A small self-supervised image encoder, trained from scratch.
Model: 4.97M parameters, 32-pixel images, norm layernorm, activation gelu, moe soft, num experts 8, patch size [4, 4], layers 14, width 160.
Training: soap at rate 0.0032, 7600 steps.
Rows from block 8 of a small self-supervised image encoder, named by matrix and row number. Rows with one number belong to one neuron. Each number is 128 + 32 x the weight over its row's rms, rounded and kept within 0 to 255. All counts start at 0. Numbers have three digits each.
After each neuron's rows are labels from the 100 images, of 14848, where the neuron reaches its highest value: "responds to" is what is common among them; "lies over" is the class under the peak. Only what is clearly more common there than usual is listed. The data: rendered landscapes of hills, water and sky.
# fc1: MLP up (model.blocks.8.mlp.fc1.weight, 640x160), inputs 0-159
# fc2: MLP down (model.blocks.8.mlp.fc2.weight, 160x640, transposed), outputs 0-159

fc1.619:116106074158092157177098132165102117163112137121140146110118079095139115186136121126180167127190139165128087108120087099069116048139190169104144163104102172063083117159164107153125176131163086098186113122163139128125130156034117134176127087166176128153192185112132134173144175083117117060146119157141117148132094092186166160159128137186130089100162122144106127131123119103168112152171108081130134193082095124133149089150137120127127149126083169098128095150132176150107112120113086
fc2.619:124149128126142123083086167088082156132138099201123106103156160130056139071140140150097088106085115120111096120111170119128141146102150089171117090090123039174089138077140125103164111125180162183124144153071105090134111111142114137066123129094095128122083134101115194123139121174152154221132139133124166082122190156058109143109154125125101134186109165132082164117160112116087113089138161167072171104111136120154169166100153139169161124118165090097188124111129119173107152117124193
responds to: snowy peaks
lies over: water

fc1.430:057114113139156127058162123164164107111084165075151128120139170119181100126114115062085116113084136146113147111168101099145119081136076100099220170084159147152141143143125081104182124138162132095116169132121090182122137107135172069136082108119123137124130086125138089089176125149110093160155108123087120118121147130197150094177036154159145149137193094138159107169091120133183146169121151149095090143169154151119164113145091120084172190159115098115113121077107129157178139144131082
fc2.430:181105126181067106160097127089103140166128128148121137130151085099065150148105170153117157173164156140139099147105130153115096148142127113155056124184084041116081079101065167112128145121135091155163111094117169087157122165103092099141142165143105130120138162139121105132140148089128122155115130124109130115167131054096117184113193090072124140086113123105104111057110096131081170093164094098185116078137173107150103167103090149165158096077107117165178164176160123127081061152125156
responds to: night
lies over: sky

fc1.303:107112121221114121116200153194141143129103156113147116153108079097110091130092114160107105213158092125078120127150074121102102100087133112150101120082072122168130101198101109089140161094175128125107143109157168122115067154104193126137160154168131175096096086087112067139171149169134137140132105061134120095172102142157118125116139131195125129150157139109119090108149115075117086081135114126118117167149157161181159143104116124115128160090057183078171126159140094107124171092163087
fc2.303:181120157128156128170125133104137127097124084139143123129159136111157159154157133088158155120109132109124178106167236114128137150192103158119142112095138133101118173149149124192176155145136133104104099204097107157170150088139099094130150161126158020173151171090153124167110098154146134082113129134179164192160103112100102162113123116090123080152077148213106099128071117200166101120165103163140184161117103092097135121146124130090092142156131100166082139141111148144140111058128163
responds to: fog; noon; desert dunes
lies over: sky

fc1.234:089107062102145088116080165121098116174105205111136170133134094214164071158118118088138151113095157151158185082082104130135098129183107170106149097105091134115103110147145088125140129221138092138166086161092127138175092132136163129128111185107122154146179126146122065156121090113201066150091141107105088119162132132157127125098117133170081115097128165109143170132128110198121187067144145114119123125159077147117155172149138107160127159146108109147087158090107132087068105131173119
fc2.234:156102159137123086158166128154137173154132169118167134071126111111105140118143117189154152140185125083085107187157122120120177159094154063109096125098113103128150105102074122134118074064124146066076164120150145112109166130103083096150124130164109174126087147124139116116165181122106114154122094152112103158108120085145102165130166108136128141086091066139146137097129094080083095206088091153151088154043150109164069067110157065132178151120091182081109132164120109126135106137076177
responds to: water; night
lies over: water

fc1.199:155116066138170127093115065177126121076195188121150121134167095123140134188107095145072063144140165102157086167119089141127143130058144127139113199045160151107117151126045075170143111112157113130149157157149130156170130166125165124113111116135111146193139151083166135150155104121118112131174131193100149153147162089155161159098131144159112125110106158106172141173116145157148158115132209116096138170154151078071116195148105147078129143164159144085154136145150100135147109126164092
fc2.199:091114167148095092138127150089073183155140127081119120038124151071155058148166136134141229128143098195165156135158137129147104148161129168138102165200103100099082052118132126079168137189128097126106149144107118094099132157110178107154099120164101141116197125147077088111127185125130165123113149152118113097165125132106151115132148100126135117087124151155096135124141068081147111132151058173158161089170152141156097083104100111182146143088101110133161163131114124128086064127107147
responds to: fog; desert dunes
lies over: sky

fc1.129:152106152118145109089145164087121137125180141101148110166111121113100127180191157191138107190115149180152101123109091107151149116149073083171083139103147168158131093118148132091130105158146174157126130070127130121110140136116126102145167140195195103121096153091062176146106071142128151114192074096177088121134151079094115137110159092168160106180209102103101154107119124119114137124063233136118048120128138115102126102135137125129074113151086102110122166165161104121115080093147124
fc2.129:077140145133113126191085174118107093124098109114104091100142102131150133099046175094100106120144123140094140079124129164108077101128108178112172129135119077130108156193084110138168187134119122153185100131135115108145050136160077140106117121133175129127137162137177089189135156111115131180131143125110134089119125093185150117140098154157088095161046153124172147142164155131050129135199134075110209161104129181092119168113134072178141091114081113114136124138121133100064164118097134
responds to: night; purple alien crags
lies over: steep ground

fc1.110:138084143157122070135110139113149127133184137139190142111123129188091099143099111152152151090139178097102097138160105103131174118140087134120154114191175138194124131102149075121098143103119133070088111122111148070147153135133144135167157154063199091092147173156115100122125209089145084138165135103119072113103176070126151125180202106155168133152145179146195109067081106114153090131131120141199065140146115120185181182095094131111147138149111106092138149104143128147151150119142154
fc2.110:120121078135118144107113132118095175137039118116087131138147071163164128149151102096103074153211114138139100086064152091112096099128130117135107138088075067085092142121110145127178120074143135134145139104108094130171152095117164129141077153198118126151096115140160122129163103148120131165105174083106153140108073124123127093072105145134088143130127079124174155163173183110065182068138157134095216149120187136106114130173114177169141123165150133149109086138111100115059100146148076
responds to: fog; overcast; purple alien crags
lies over: steep ground

fc1.404:116155077153110071096160109076155131153090175091147118150110059118144063156105160106166128112132146090165167077113077079118088151122099144114192121148121101071091152139126077088068180110117165141094132088120196115150175118105123051145103076134144121131131142170167226112141102177102107198159094105124124142124146111167150108113120150132109137110136083140112123091100106114153127134159129056130114147106131114119186119096134059177132159146135174096128138141117136180064170120108113
fc2.404:157095116120087115135139151108077086207165151141134193187124132149178194137190065129127121163161151108141082103126093085076134104127123138202098156163170158153081116084112112120104087162134139144150099095108115130197166186121158161178091180177093099085131125123169153125115143110117141125153107141105135095136177141128121153163126071142178092137135178109126092122142103106088110133111189164079117140118160164102129112102107154067133064165117173065116150110125106127172099144104182
responds to: fog
lies over: sky

fc1.89:174123138117170172180080157127143156115190130143106093104150093142151169104198146108085136161187081157164141136121124123149134124135172093125123121114162124133163105157161157115115110108199063127161120157141132112136121086072204120108170143204093132158140106077094100199123156119068097100094139104085101147110139144078134120106116160151088133091131136089147120123173098125082086154066137091179142109140069032169077146088172166131154146141118106103128138147149149123143095180092132
fc2.89:075169115155074127159122166095121115116124111109160124079119098101138146171114063156120103130100099101110068134090135149084146104163115127202133120179144072138142159106109120109169088159119136220138196131162106117182149184135117139163100107086110105094122080150164152100114124182160165214144120168142184136129112142121086142111154119115134088115180120111106128137090132149091073113190118130109152177160121112110140105117102090084093066113184150125058166058138111162119114082165122
responds to: water; desert dunes
lies over: water

fc1.369:116114101109092121132170114205116072083135181127142097131170078160128137190156111154143145134108135154100092192143120214142128136128059058132078094120140144134163167152125123100143118172196119076125119092162136104108134089131119117103139104165135111121156075080124187074091154182116118138178147105081118151088120119115184146056168083188183165099144120138087140096139123091094110104119117121129095117134132158199134155177121084141098124156171081091112152109171132140122163138177148
fc2.369:116155091114080068106064145152134103154101164161155161087141100112098136132146127127139113134144114145109126047087112055096085125075104166151159179113073145096107088122157113111162121036098087110142149124137113170130111086094108167135157120079156129120116112167084125151137088164101092119114091127131128101124090086134113053150153197184115176131175145083151162161063119114181104101172153119111212140158155106133071101100133135134174149114092184164138130123085107128107116127084160
responds to: fog; sun or moon in view
lies over: steep ground; water

fc1.570:167204077150130133110184144100097175096081127055074110153167099140096095146129088156162150144122120095124184134166130114124153082110083124153105101142119146171125152148107097131085176113122151120153163128181165126132118106128069105175142154058126157131149113131131202150092099084091094115124099112144124109090076110169159070105191098190081137134142127137102154100125086158122121142179204060099087139133138095140104116048132125139138116113184111132118121154111073125061121081145124
fc2.570:106159101099141114130113133099090127150100056114135122144091101105091132071119162137109098119134194098135129089105078119172070126183125116187155123121136130099096045109143072168073092126127138103154146114074144183170135153192119105119152108123112129136168095103135222140124166105090100111156107105191128095105106139133112161035068095153119158119048171144120096135148176125105174103099123137121114203110085091122157125143114114150129123162144167144159141130156137096094057104129143
responds to: fog
lies over: gentle ground; steep ground

fc1.130:181137150155108135083108044099133143080152141123156115172102082166137172108155114106136114137056138041106107074143169188118089189150085123185125122148135125176165109104145133063102106126072094146144112102131095123105157138136155134100151092084093106164117183095145070129123104179138123127129120166157120172104136123156146179119141122188114097076203086061134133171109119137159119153109148130139124093162134105153146145091124148110165081132063136099159094099122063158172089105137084
fc2.130:093139118107133142144168162150150093094084133154161127104178117127061168109115160126064147098132100121143227188088044106110152167136138090118147153153195154185139108141081109139106120114146064085134143136088175147158139111119135078098157121051100137087098166150152156121141072142199162087137121132072142056110131123135149118120117164082084150140116188144157100161155139079111157138095095163138127083105144122148083127133102174142100119071184165111138113156114135129107186126126140
responds to: snowy peaks
lies over: snow

fc1.376:109121153101124102145213097073154145144088190140091126152105123168158140175187097115124141119100114102159165124106035066119076151126100085086119141134180133195156148142111086166137058123140111121117045095138145145116076140160143183123171127113098109123101185098132121135126107170070114156151112082119139114107124165169153109165108143156066102128148145168192109139144128135080099153134128095165096083082122156146146129111101095191082135095073089146122126151166108191135130145131093
fc2.376:195073101128114127129092145145113140158061124157128130138157167123210136138102199144157055097071140146098091126171128120114140131132139172126171124133121111198137130126127147177176158091103120122172114120097040146141153078128119123120118085179161168072158107135117124099181108159120154104160154119125152150105088079126049130144131151144069119111073152103109154110127169134119086054143131144165135160129172152169155179172125134186099129114164165044125126140095160110163133145175134
responds to: water; desert dunes
lies over: water

fc1.298:142101113099144155120093168154104134131132131084123070118110113160155148128147153152166116118148129149117161166150134086193150164137093109128103134155137145132103105115179149102061126121148114166108183116160173106093104152082153178096220163174144092094153049145120172162129122150132095093145211155102091100116141143155135116099102188132126182103096150137124095123108076141149101140045101086111093105124131148097116138157097146176164150196148072119111122097127073074078141123210178
fc2.298:136114162113082128157113109094145111147137150161079153124129115021117126122154081101102161122083063143175142071158127111159075130139136123167181154149104152143160126199080116123126108154135068128168101146135147102170177112145118142154146073142076135160151137137197148123102128055150172147154109141168237111090136086101109140131156109079129070145185135098150094170153141146132177110097136177147140113070094102150151130113147166085090105118153147178125135103105164163158141119089166
responds to: water; night; desert dunes
lies over: gentle ground

fc1.501:167150136159090150106137116135159163132108168104137133038158143134163094141046158192158102122085153144141168104101068039207112150162113124092127067110102112101096169145162130137111170166138187157182149184118135131087150107125135209163121100146136153188180165171097143093149116131165093121134129080088089152125118180113101137161112083128160187121119110115141134140096161099117122147129107162116113155154177189127189150112126134174169117149120149113121086123136144081094159122124163
fc2.501:141124167136165086104123078172139127085139114129206113165162152119093176097131106104136174108149116118146073137129170208113169122126097126127069187186116143166095098186095125103153148055190089139153137101101154137170111140073145094182136100118126135173117183151153141196127118100083125127120125221132100135139108098133146137104134158184118114122078185149116143092115109166193132122193140055146094123082179083116101112155099136130101156128128159124113148139169100142123077140140111
responds to: water
lies over: water

fc1.225:167115098086093139106142163138129166192146116077160075164144133100179103136117157143174152110118169158109099150115077078128147098133066098127127063182141080127132080125130119088138163207137083145136136102183074130126142102098191176105145092131067130093145167128143140103144205141147099161104090114087132137158115095149150133124126140173108148152174131094093157047159099152120145156075132162084103147149077130167152146164116118103142126184106065119094132178106094098061095153110124
fc2.225:142154101120165155158101077119167147165071091128085134198136084152118145145136130095107134170166138126153095079139134112139167144228121171166179137167118204126141154138151105130121194081094175082124107117140174182107120107117111174169122162127155115159164092139076083145150140095104116104129114075095123166118140169159119094170121096073124163110116095181115133164109130175140134111136069074177185189161165158105099132154121088152137112127127168162115098125105151093121110172198087
responds to: fog
lies over: water